A small image classifier, trained from scratch.
Model: 1.89M parameters, arch res2net, norm batchnorm, activation celu, depths [2, 4, 2], widths [96, 192, 384].
Training: batches of 512, held-out accuracy 100%.
Rows from block 4, named by matrix and row number. Each number is 128 + 32 x the weight over its row's rms, rounded and kept within 0 to 255. All counts start at 0. After the name is the row's rms in percent of the matrix's.
# fc2: squeeze-excite expand (model.blocks.4.se.fc2.weight, 192x24), inputs 0-23
fc2.39 094 [145 114 154  96 127 169 117 122 136 131 144 121 155  73  40 112 106 131 106 132  42 115 133 125]
fc2.40 071 [171 127 140  89  96 132 113 172 105 120 141 113  94 139  82  45  92 138  60 127 151 127 123 135]
fc2.41 100 [168 163 184 151 131 154 199 119 100 126 125 105 123 193 176 169 144 127 113 127  83 121 134 132]
fc2.42 095 [172 127 127 102  81 162 126 165 115 134 134 206 151 165 153  95  93 127  97 133 166 189 127 129]
fc2.43 084 [118 107 158 106 129 121  91  77 159 124 121 174 102  98 170 125 172 125  95 121 181  49 124 127]
fc2.44 061 [ 83 113 106 101 185 126 184 118 109 132 128  83 171 205  93 136 125 120 149 129 115  78 130 126]
fc2.45 067 [139 113 172 119 128 153 191 176 129 127 149  78 156 141  49 142 118 128 155 127 193 130 132 129]
fc2.46 061 [183 140 170 110 159 102 125  87 164 138 136 141  73 178  50 120 138 126  83 122 106 138 135 124]
fc2.47 085 [175  75 123 103 142 117 173 133 179 125 118 145  92 169 127 149 121 137 137 120 167  36 123 133]
fc2.48 094 [ 65 129 144 140 126 186 101 105 151 121 123 106 119 112  30 139 105 124 183 133 102 112 125 132]
fc2.49 129 [209 138 153 134  91  69 169  88 111 133 125 100 134 113 137 113 118 128 100 127 141 208 125 129]
fc2.50 116 [177 141 199 107  91 146 151  92 125 127 128 136 113 133 206 135 127 130  62 131 137  85 133 131]
fc2.51 128 [213 101 131 146 104 146  80  72 123 128 119 145 126  92 113 124 201 124 160 128 133 167 124 124]
fc2.52 126 [ 97 117 108 116  53 121  87  86 132 130 127  98 185 116 104 170  91 128 110 129 115  56 128 125]
fc2.53 083 [210 127 105 140 124 196  76  92 115 132 136 137 141 135  96 181 142 131 174 130  86 134 126 125]
fc2.54 073 [181 109 145 125 190 167  74 139 143 123 119  80 184 128 114 172 130 133  71 129  94 147 124 125]
fc2.55 046 [ 68 157 143  94 137 128  78 157 115 123 130  99 162 104 105 104 102 128  65 135  74  67 136 122]
fc2.56 077 [105 118 151 106 108 136 189 158  96 123 138 100 118 119 119  89 101 136  59 135  65 195 123 129]
fc2.57 099 [231 156 149 145 144 166 139 144 150 123 125  70  93 135 183 163 147 125 124 125 117 147 134 122]
fc2.58 060 [ 96 115 102 157 167  84 136  95 151 128 133 155 176  68  88  82 185 120 174 124 125  99 128 138]
fc2.59 131 [ 40 170 137 122 131 145 162 141 148 126 133 113 184 171 179 139 107 125 131 132 168  73 126 127]
fc2.60 105 [ 70 159 162 112 199 119  66 143 170 124 132 141  95 146 154 178 167 131 146 129 110  99 126 130]
fc2.61 083 [138 153 121 128 141 137 156 143  56 132 146 121 148 200 153  71 122 121  70 126 120 191 127 127]
fc2.62 116 [152 121 132 126 177  59 104 133  85 127 129 208 100 164 117  65 103 123 154 132 134 111 130 126]
fc2.63 125 [151 160 139 139 192 111  92 146 184 131 125 104 111 124 169 196 166 125 176 130 121  77 130 129]
fc2.64 116 [126 182 100 112 110 104 154  84  79 131 128 128 162 136 148 120  71 124  30 131 123 129 124 125]
fc2.65 119 [206 191 168 154 118 122 137  93 148 129 136 135 187  99 193 159 148 124 145 128 139 135 130 130]
fc2.66 095 [193 134 103 152  84 114 165 126  98 131 126 116 141 113 108 122  66 129  30 125 127 142 125 122]
fc2.67 097 [163 168 184 145  97 160  83  97 110 132 115 177 100 106 182 154 170 123 188 131 124 131 131 124]
fc2.68 148 [133 138 136 119 183  49 142 151  90 125 126  66  47 133 124 169 101 124 129 127 130 118 124 126]
fc2.69 117 [ 98  81 116 118  95 229 137 129 170 133 128 106 180  88 155 113 106 131  95 133 106 111 129 123]
fc2.70 064 [ 55 162 129 106 113 182 106  72 176 123 137  95 122 102  81  93 125 136  73 131 122 124 133 123]
fc2.71 053 [166  90 138 119 156  79 111  53  62 131 123 105 132 138  87 108  70 131 108 135 113 162 127 118]
fc2.72 137 [113  77 121 124  75 220  95 160 183 129 132 155 181 115 128 129 130 132 118 131 158 151 132 132]
fc2.73 098 [ 99 172 124 109 127 173 148 169 132 128 114 126 121 216 172 181 136 128 144 131 181  91 127 126]
fc2.74 151 [179 126 147 127 198  77 138 140 131 126 136 132  34 191 126 133 128 125 142 132 104 134 130 125]
fc2.75 077 [181 120 112 126  73 152  47  55  83 122 118 128 148 152 130 156 104 122 107 130 121  98 129 121]
fc2.76 064 [106  56  92  85 117  86  87 118 120 135 107 140 117  81  82 132  76 138 139 132 123 189 129 135]
fc2.77 066 [216 111 138 127 131 195 161 139 133 124 140 123  86 109 169 122 202 136 132 124 110 101 119 123]
fc2.78 094 [ 65 131 127 126  96 150 179 125 167 123 142 125 207 134 125  66  81 130 138 128 170 149 123 129]
fc2.79 055 [126  91 159 127 100 202 125 151 138 136 116 139 117  78  58 157 118 137  86 140  77 171 129 139]
fc2.80 070 [153  99 178 128 145  96 137  83 144 130 126 123  55 110 133  78 152 132  64 133 109  66 125 128]
fc2.81 147 [ 27 134 102 126 122 104 128  80  90 125 128 161 123  79 103 127 102 130 131 131  77  87 130 131]
fc2.82 082 [ 88 138 127 117 156 118 186  80  93 125 137 202 187 152  98 147 116 127 166 124 136 175 129 126]
fc2.83 107 [190  76 147 122 118 185 107 156 156 128 137 161 172 113 151 140 152 131  80 127 140  56 133 129]
fc2.84 083 [128 122 130 122 143 102  31 102 130 132 122 142 116 125  35  83 147 134 133 121 104 165 133 132]
fc2.85 126 [177 169 145 126 144 184 108 122 133 127 125  97 179 122 157 161 208 128 103 129 180  98 124 126]
fc2.86 092 [144 120  69  92  57 162  61 111 114 125 116  82 107  92  98 145 126 127  86 123  99 107 133 135]
fc2.87 198 [124 116 129 130 126 127 120 106 139 129 126 255  95 138 111 107 105 129 148 129  90 183 125 131]
fc2.88 152 [160 162 153 125  73 133 135  60  78 125 127 168 109 131 136  89 134 132  49 128  88 127 124 130]
fc2.89 071 [176 165  93 127 101 179 147 114 123 126 123 118 134 126  89 193 170 130 100 128  73 193 119 130]
fc2.90 078 [193 132 173 109  42  87 155 151 161 122 136 136 147 101 127 115 172 128 107 128  85 156 121 125]
fc2.91 087 [ 87 166 164 140 106  77  53 131 123 129 131 148 146 155  80  72 120 125 105 134  80 167 131 134]
fc2.92 086 [ 50  82 143 132 135 168  78 119 144 134 119 142 151 144  67  72  74 136 145 123 115 137 123 126]
fc2.93 173 [ 24 158 176 106 181 116 130 115 158 126 130 140 155 107 162 140 139 128 156 128 142  80 130 130]
fc2.94 096 [ 49 115 116 103 156  86 125 152 154 132 126  96 154 118  41 136 113 123  96 132  85  98 130 131]
fc2.95 064 [ 86  73  72  88 208 117 154  96 116 117 124 114 113 117 156 118 177 126  76 133 125 133 134 132]
fc2.96 092 [134 140 131 112  76  96 131  95 156 133 124 104 147 152 160  93 103 128  15 130 111 158 134 131]
fc2.97 082 [ 82 162  85 105 109  99  98 106  89 130 132 103  50 119 106 104  98 124  80 125  93  77 124 130]
fc2.98 072 [147 118 175 145 140  57 133 142 142 136 165 109 171  98  53 107 181 135 164 133 112 157 136 137]
fc2.99 064 [110 114 129 130 135  95 153 144 188 128 116 148  63 105  97  92 164 126 126 127 207 185 136 130]
fc2.100 112 [129  73 123 135 116 151 153 155  83 124 113 173 103 180 157 126 157 128 191 124 199 161 129 123]
fc2.101 109 [ 98 173 138 123 128 154 118 206 183 134 126 157  64 123 149  98 188 127 105 132 152 151 131 133]
fc2.102 131 [ 63 139 117 108 132  70 160 139 119 130 135 103 119  99  79 116 103 124  40 127 118  77 124 126]
fc2.103 081 [171 148 155 117  81 116 149 135 180 126 133 149  95 115 146 127 233 131  78 128 110 130 123 121]
fc2.104 072 [142 112  47 134  59 129 164 132 144 127 152  85  92  88 105 116 123 129 152 129 185  90 128 122]
fc2.105 091 [162  44 148 117 118 128  88 118 121 131 120 160 134 126 118 150 171 124 172 123 216 155 129 124]
fc2.106 100 [148  58 110 131 106 215 174 108 159 124 131 194 129 127 135 113 101 131 120 130 115 170 127 130]
fc2.107 070 [160 104  86 130  64 149 117  77 151 127 119  98 127 138  82  96  76 130  49 135 128 135 136 134]
fc2.108 088 [172 197 162 117 145 119  97  88 156 129 130 126 124 105 151  92 200 134  89 126 184 103 122 132]
fc2.109 097 [ 91  86 129 129  57 127  84 132 154 122 139 154 134  63  80 131 133 124 171 122  99 188 130 132]
fc2.110 092 [ 89  87 122 135  49 104  90 120 109 122 138 109 136 114  81 129  74 129  52 128 111 102 131 133]
fc2.111 125 [101 163 146 116 155 115  91 157 104 126 128 141 122 178 184 126 173 127 221 132 172 127 131 127]
fc2.112 086 [ 65  82  77 155 127  77  77 106 119 132 142 134 149 156  62 145 112 127 169 125  91 128 127 124]
fc2.113 086 [109 152 106 121  91  73 208 122  64 124 134  87  78 135 114 101 102 131  81 130 137 125 127 125]
fc2.114 069 [124 178 105 132 196 128 130 135 136 124 124  87 144 155 137 161 207 124 157 133 201 150 124 127]
fc2.115 147 [126 131 121 125 171  45 108 125  83 130 125 116  40 132 106 118 121 130 186 126  93 137 125 129]
fc2.116 090 [143 123  91 104  78 152 107  75  68 133 130  86 109  82 121 131  79 132 123 134  68  84 125 134]
fc2.117 067 [ 59 133 164 101 146 118 112 144  90 129 128  98 112 157 119 143 206 126  96 125 113 203 120 131]
fc2.118 051 [ 48  96 102 123  90 101 136 110 112 122 137 118 146 120 155 102 147 123  58 120 137 207 130 121]
fc2.119 079 [182  68 141 136 132  95  85 138  58 137 134 155 133 111  97 117 181 121 107 135 120  63 125 124]
fc2.120 075 [ 69 133 147 119  81  97 129 112 107 123 135  93 156 193 112  34 106 129 117 129 101 120 130 131]
fc2.121 064 [131 111 164 131  90  96 170 109  74 141 109 141 166 149 116  50 108 123  64 126  98  93 137 119]
fc2.122 100 [150 122 128 130 176 132 163 122  96 132 124 122 135 134 211 106 179 125  62 130 179  79 131 133]
fc2.123 094 [168 171 192 111 138 125 127 137  56 130 140 132 136 110 180  61 104 133  96 134  98 161 122 131]
fc2.124 086 [140 125 175 109 144 156 194 147 108 128 128  72 138 167 141  83 111 121  42 130 108 155 122 131]
fc2.125 089 [ 91 112  93 140 104 127  83 108 121 122 118 166 140  82  89 119 128 124 183 133  45  71 124 121]
fc2.126 102 [102 144  69 126 132 153 114  59  91 128 133 175 127 154  91 151  64 126 149 130  98 181 129 123]
fc2.127 080 [142  97 129 121  77 133 129 131 107 126 145  68 152 122  24  91  95 124  87 135 111 109 124 130]
fc2.128 103 [134 100  61 139  96 139 117 136  74 129 128 153 109 121 229 165 136 127 112 128 174 132 126 123]
fc2.129 107 [163 152 170 106 126  87 177 167 133 129 125 128 140 113 221  66 164 126 127 130 126 100 124 127]
fc2.130 074 [ 59 192 122 143  67 150 131 111 155 129 150  94  91 109  55 115 139 130 127 136  99 108 130 134]
fc2.131 089 [110  49 103 111 110 115 105  82 119 123 119 171 108 120 155 117 207 130  62 122 126 123 129 135]
fc2.132 118 [130 107 134 131 112 112  98 109 155 126 123  29 141  44 125 130 116 125  71 123 113  98 128 131]
fc2.133 156 [159 137 160 134 114 118  74 148 181 130 124 127  68 101 191 137 196 124 115 124  76 118 127 131]
fc2.134 078 [165 173 112 134 125 149 197 132 152 123 127 130  78 141  97 117 217 128  90 124  89 106 133 126]
fc2.135 074 [202 112 161 145  64 123 201 107 134 124 123 102 148 100 170 103  92 122 131 135  90 112 127 127]
fc2.136 055 [120 180 142 109 120  79  97 139  87 134 128 113  91 143  56  57 140 139 136 128 121 189 131 128]
fc2.137 081 [ 75 123  77 132 109 173 121 127 143 119 131 137 154 116   9 119 126 126 153 128 143 150 128 122]
fc2.138 099 [ 52  88 104 171 151 124 121 156 134 118 119 152 167 117 159 119 157 127 212 122 147 166 128 123]
fc2.139 113 [150  68  79 134 169 152  85  92 172 132 128 121 146 140  82 164  84 128 154 131 141 191 126 130]
fc2.140 065 [ 76 155 138 112 148  89 156 157  68 124 136 160 115 157 136  79 206 133 125 132 159  85 126 130]
fc2.141 089 [ 96 100 174 132  70  47 132 122  87 128 135 102 145  73 124  94 154 128  76 128 134 110 124 131]
fc2.142 096 [ 47 162 124 113 184 150 121 157 159 129 118 121 154  86 180 161 138 129 176 133 143  83 122 128]
fc2.143 129 [ 79  95 117 119  90 111 149  97 132 133 131  73 142 127  87 120  87 124  58 130 109  52 130 130]
fc2.144 053 [ 97  78 135 127 125 125  45 127 111 117 126 163  98 106 138 199 171 117 179 136 113  98 137 117]
fc2.145 092 [ 70 112 118 110 142  97  96 124 176 126 123 162 139 155 178 124 198 131 173 124 141  62 132 122]
fc2.146 145 [134 145 112 115  74  91 131  98  77 129 115 151 104 186  94 147 108 128  32 126 113 125 130 125]
fc2.147 088 [180 162 132 116 148 153  61 103 135 123 119 130 134  94 175 120 215 120  75 125 140 132 130 134]
fc2.148 109 [106  65  99 114 139  52  59 160 181 121 129 117  93 135  85 110 133 129 115 127 153 137 128 122]
fc2.149 107 [159 147 168 127 107 125 148  67 174 127 136 148 111  74 160 100 214 124  97 123 116 157 134 126]
fc2.150 160 [193 100 138 123 110 145 175  70 125 123 119 145  88 155 198 104  98 127 184 124 138 159 126 129]
fc2.151 074 [138 127 123 128 210  91 163 136 152 136 122 153 106 158 173  75 147 123 126 130 194  76 135 134]
fc2.152 116 [137 124 133 107  92 182 105 115 102 129 123  93 150 111  81 118 157 126  26 133 108  81 133 133]
fc2.153 100 [101  56 144 120  90  87 152 129 181 133 121 187  73  93 129 134 160 123 179 125 144 120 131 127]
fc2.154 143 [ 70 100 136 135  57 187 106 132 184 127 127 182 140 111  93  78 142 129 126 125 123 155 131 125]
fc2.155 107 [206 101 158 184 159 141 119 122 174 131 122  76 148 153 148 150 161 133 154 128  90 178 125 131]
fc2.156 126 [ 63 125 121 119 104 104 175 114 139 123 129 121 120  85  60  83 109 129  48 125  95 131 127 125]
fc2.157 097 [122  82 145 111 104 158  82  71 154 131 126 207 144 118  65 112  92 128 110 127  84 129 129 125]